A small segmentation model, trained from scratch.
Model: encoder arch vit, encoder activation gelu, encoder patch size [8, 8], encoder layers 8, decoder norm groupnorm, decoder activation relu, decoder widths [32, 64, 96, 128].
Rows from block 6 of the encoder of a small segmentation model, named by matrix and row number. Rows with one number belong to one neuron. Each number is 500 + 25 x the weight over its row's rms, rounded and kept within 0 to 999. All counts start at 0. Numbers have three digits each.
After each neuron's rows are labels from the 100 images, of 14976, where the neuron reaches its highest value: "lies over" is the class under the peak. Only what is clearly more common there than usual is listed. The data: scattered letters and digits in many colours. In brackets: how many of the 100.
# fc1: MLP up (encoder.blocks.6.mlp.fc1.weight, 1536x384), inputs 288-383
# fc2: MLP down (encoder.blocks.6.mlp.fc2.weight, 384x1536, transposed), outputs 288-383

fc1.438:478512506472467537460529542556476531496515490486532476454506507474503475494482516479471486519516512443527500488483502527459476492515466512479506477528481477551470467551494511458491535453506481455518528489480489511464454496499503500514480468449506554520509496473490528497497487468491474526
fc2.438:524499535527535503534479518525474515483490503469525532531517512550496482500547502499506563503505498525482500511471554469536482523494494548506447514500524511490526481484462479493495467519533486529531512503508488468539498479496495518472529522499475491485493466519496479486463521500495546501
lies over: N (40)

fc1.466:525528506452487509427465492511507517485534544495507458497465458511543518493461504529499476549486534516518477523513547444515566471490515502505506533497549508543543548498471508552511498474489523466468499476499547484512502511521494491503542488431514502535475490504460489509506492500516478522
fc2.466:469480497503476510469495508495507505496500504503504461492497499511560484482525515479504517541531526492530502466550540472510515476487520553474490528514524522500520500499487530531499497535508476498527501483519478475492492473501528464481485473470525479513560516472452502504483470506509508487
lies over: W (28)

fc1.415:474506524474482498446512555510503525468453520487492462516489523465515467489453487514483470505479510517511487494508513476497516498473500473471558516501536497533463488506538500531540492472492529509459502482486520504466533518494504467502464459458575506533505478497420508529480478501506484484
fc2.415:450477526463506539483455513526518535460511489466513491462480540541512483490521551488493515509463523484551484505509493490497461481499501517494499516502502469512489507475479491527472532530544482451518485505489524484538536451492543478506472506439477499556500506443460500511497506496539541516
lies over: M (32)

fc1.279:494583520495481445462523495526489452511461541479528474520481494480511476525474461525510480534514521504517460466463517491526489547514497488489582503492543482470482487500527494522544489494491494488477499462480482524514529512497489530499476518507540507489509492519496519515468474474488480510
fc2.279:442464466492520496468476518520497518490527468486502482511515494514468523488435529525520526510543464515517499490505496501486484508494512465481463507514467466516548477517472495479478528486536493512484522542487509445540454530473482486504450504523489507476472442504488537509505504517501505502
lies over: K (25)

fc1.516:529517525484516545511499521517508518460525481478524516521501476487518505481553508455492471515469535505491468452500504484475495497510475539515507482533527513566511510500529485495503503485454501492464455464503509544511499538512476482515501451463498510522490471498483519496525538507490484535
fc2.516:486508517518491521472519507513526478436465505495518437499519520485518515491508493528496485488502483551501496491529517505535525482521535503490511523534516505480467504468510506503496501529508532492497525488495489511510556512527513506524468482483522489535487538497504503467511501505488477487
lies over: M (25)

fc1.133:523502521459498520469521511514499504481513515499484493491484463526532543506452465522499463540501506495525468503516498511485509484553482500494545501536535488555520512514488524532524527506507517458491474443468515508503521525508507530531500430447517476518516514531483486538523476496532491564
fc2.133:469496510469530487517502504516502554482480502483512532476488500530513477516534505473482537501496466496555534519522504510524492496453533499484445528493508504501501454521480485517494507503545512536529530525483523449489470440508540488489526511469484512515553471448481469484459548502509546521
lies over: W (41)

fc1.468:525556494493483480477527500544520503490471510465501487464467513520534501526472484518458451527482506487505469515524488513505516517505453487474533558470497504527557491451510511507490481478439501491454469497500503523511526521516472502507541416471499473481526471534453489492507510506522482482
fc2.468:473469482504537505532502493454505509485500520497503500493482467500512490503543537499521582535510504546514526513529526472530488519468545525500433491462484500486518476506457510498490492523553482532569521506513515446484484519445521469476497535536508480496508509526502505474509520515517504489
lies over: A (25)

fc1.460:489517486441490527502487536537493532508520502496516516463476476505494487512471503488487500529471536434538499503536503499485484521503459463496530489478497487496505484557514476505491523472495468425528482449477477501474487495504537509545492465447529499533521498524515496529476451492539469553
fc2.460:506444551503569549532496510505510540499504473487510479501511482521504459538503510482476497522483501531478535519485496516533485476534490501457480547477495488524533500502480526495504484571545504548422557498480503444506502519491532501499496492503487525547543479499483510472505481514477498488
lies over: N (30); M (28)

fc1.731:532524512463517528468488489510488518505529550512485503513463476511540513502486486537510473535490493494533499505561515463499486497521505521519495524493534518496552505507478449517483489497471507476514489480524506493527484531513531492514475453424510477520483498515478503515517496542519486551
fc2.731:506484488530487475458486494471496477519503544525527453528513474483534561478509513503514527496522509532495535503572543491533533486477500522495459504485497498510502535505511518528501503513529467503512481511519485466532479527504537439487506514503520504532484498491495511478482495504533522498
lies over: N (26); W (25)

fc1.13:496516536535495529513468505509502521508504522506515479505504458433521459483492467503488513507528475469501496494481509481498543519485490459514503531507562535473448508542498503496539509509501488497509473488498469520482512483501466530497510449518538522515502488500461509485491444495508475500
fc2.13:469485541536535539511492490502478507491493454558477519486536563520483518503494520486471527484502498516490505517474485561502484510523501495498473476496455502462509503488477488536481529534509474468545538509461502482490505440473501496550519539507438509499499542513525503489520487489489564518
lies over: Y (28)

fc1.56:532493499450495522444509538512513520484477521501502498518498505496557474531504482501462456511490515486518499480507504485519505499544493504492528516491542501523483470554506474499531516487505530451453508458487497510510503538519521477528455471444540507533523463478476507481471510533517462523
fc2.56:491476507500515498509491512446509520519539478500525510503491517535493513559533540473519543530477492505519553499480521489529471492543489504507473509492472502475473509517465497503519530549546506505539490468481485459481506490502546461479517511483497498508537492515473467442492495509535522513
lies over: W (39); M (29)

fc1.331:472520529469480516478530512520500533475508511484480495471509504510527461475499510526467479520466534469511492484544476528490496489505489500480515502515520520554488480553509478501510491428488528494476521471507563513472479482493553505495479438452519559527519473503421499503472536490492471525
fc2.331:503464477508489567493472523503466513501533442522522500509497493490507483501550518481515552527479495500476535534465506542533467521477495484492475505494507460476497468568474463488467493541518486520467488504488513491508494478515529523501479493466511467485521482493489517493449488515492538492
lies over: M (27)

fc1.621:533488533495481543548515531519467514478478479491505504462492516482523515466471525483465465515490549464516517481486499455459479522489445504500509468490515504525460530518521518512515502473480491511503493480456529532502489485499501480486508471488516488551520505517474531483521472482513500472
fc2.621:519512488539489520493493512558464472522511545520503466557511491534502505496520514527530538499544470521510529495479506498485511503481521501515499494521491478494502469494464476532499489464505543539500483493513480503495520514542490513424499544511491492493472507522517486458458519518488501492
lies over: W (30)

fc1.757:507509502496479535480505539526493503479510481521515497467487500485503498491515504484491489513508500471524517471513511513455459505494458512480516472496491518503465505560510485496506529466491507435524507468491477510492448513519525520533490491438510520530511518463471494488521501475529512528
fc2.757:509486513487523540481479523524514529514498466488521488483505510564505484553496511479485532546510495504500507474478549521513483488527505515501480511497509524477524502476464507504497491548553482496498516459450487466504510475517509490515503513487509515497461473538493493480467464492523510538
lies over: N (39)

fc1.347:466504503512481525483524530519524520478519463496509505456509483482491492497483502492477471554446531474501492464482514493484459503487468517465546484504501497507464500542499491497528503457495473445540492467503485506448457483478535530531484468445518503510468507534437503520481495455514484548
fc2.347:495444523513516537500495505526476506521484486478548470529540506511518524504467530505502513531524484516489528485492555540528494506514520511471485494503508508489498514489500480530529491543528480516490528462481497462504520486487517500468524503503504476519485498524486473490471487496513508524
lies over: M (31); W (29)

fc1.54:474503532504486543493507524532531499452499511462517475493484456520488486478458485516458480541463540474512482469503513545496466482520488499459523471503528476521456505522516487508493461486499514474499479465516534527475473476492551487545548447477476504529481533540464493528517506466498464510
fc2.54:480477567498507524468509506495481524525520503537509511528503500498514451498494517517464543494510523522535524503561464555481485491514476453484452479467515493549510505524507489553462495517518532511458521492486537415489500514485554453502513503485540488512520510490522470458527502498503476504
lies over: M (34)

fc1.150:429482494506472486533489500496523449470491516484508436496477456476487492481494497511530495548524481477453525519468521469535540516496512484474485540518533493464509512521479474464502478509480525487471516498541486536491515496513468558489481464502545553505474483537474500495477494492504468464
fc2.150:520490520514513519485505489504477546505509516543540541487516511493501511518543508474482512486489529556505509471494440532455516483510469525517458482473482495498533474497514545502490503565509498501446495499496473478506472519493504438482514501513495506506453485513541473486504525503494485533
lies over: X (31)

fc1.738:486518511467508545434540520512491540441520508497493488449493498512524455513494515538510471512478509495519512483514492521508469483512533507472525507519499525577492481543500485517505507456506545456455527489513525500484468533497527503519462423441543538498513502501427497505484508499507475517
fc2.738:466454496493506523520485540486489528470530445506535528491537495497489480505560547469514549558450499461477530518499533518519420495492474545476475481522469522472492463569484504494508504487527484519523464514503498504508487453485542470478489489481492475509500473505452496508511515505517534505
lies over: W (33); M (28)

fc1.144:493530517498480479441484475517504479497457564491506439524475460475498470506469471522505481515526476487519486451471496498527535541503493500494535500516559479501476533507528467493526482506488524511485507455505451527517533517497495556519469517510528510505526525519499500495498482487486504496
fc2.144:464497545479532478505497496510493495474534528495508489557517493508527518460495529530513526507515477484539499499555533501509508521505534520507478485465481511537560505491492531509505526474527493519559500536508517428525451557466507448463463525516495526503531452506482498486529505470504498513
lies over: K (34)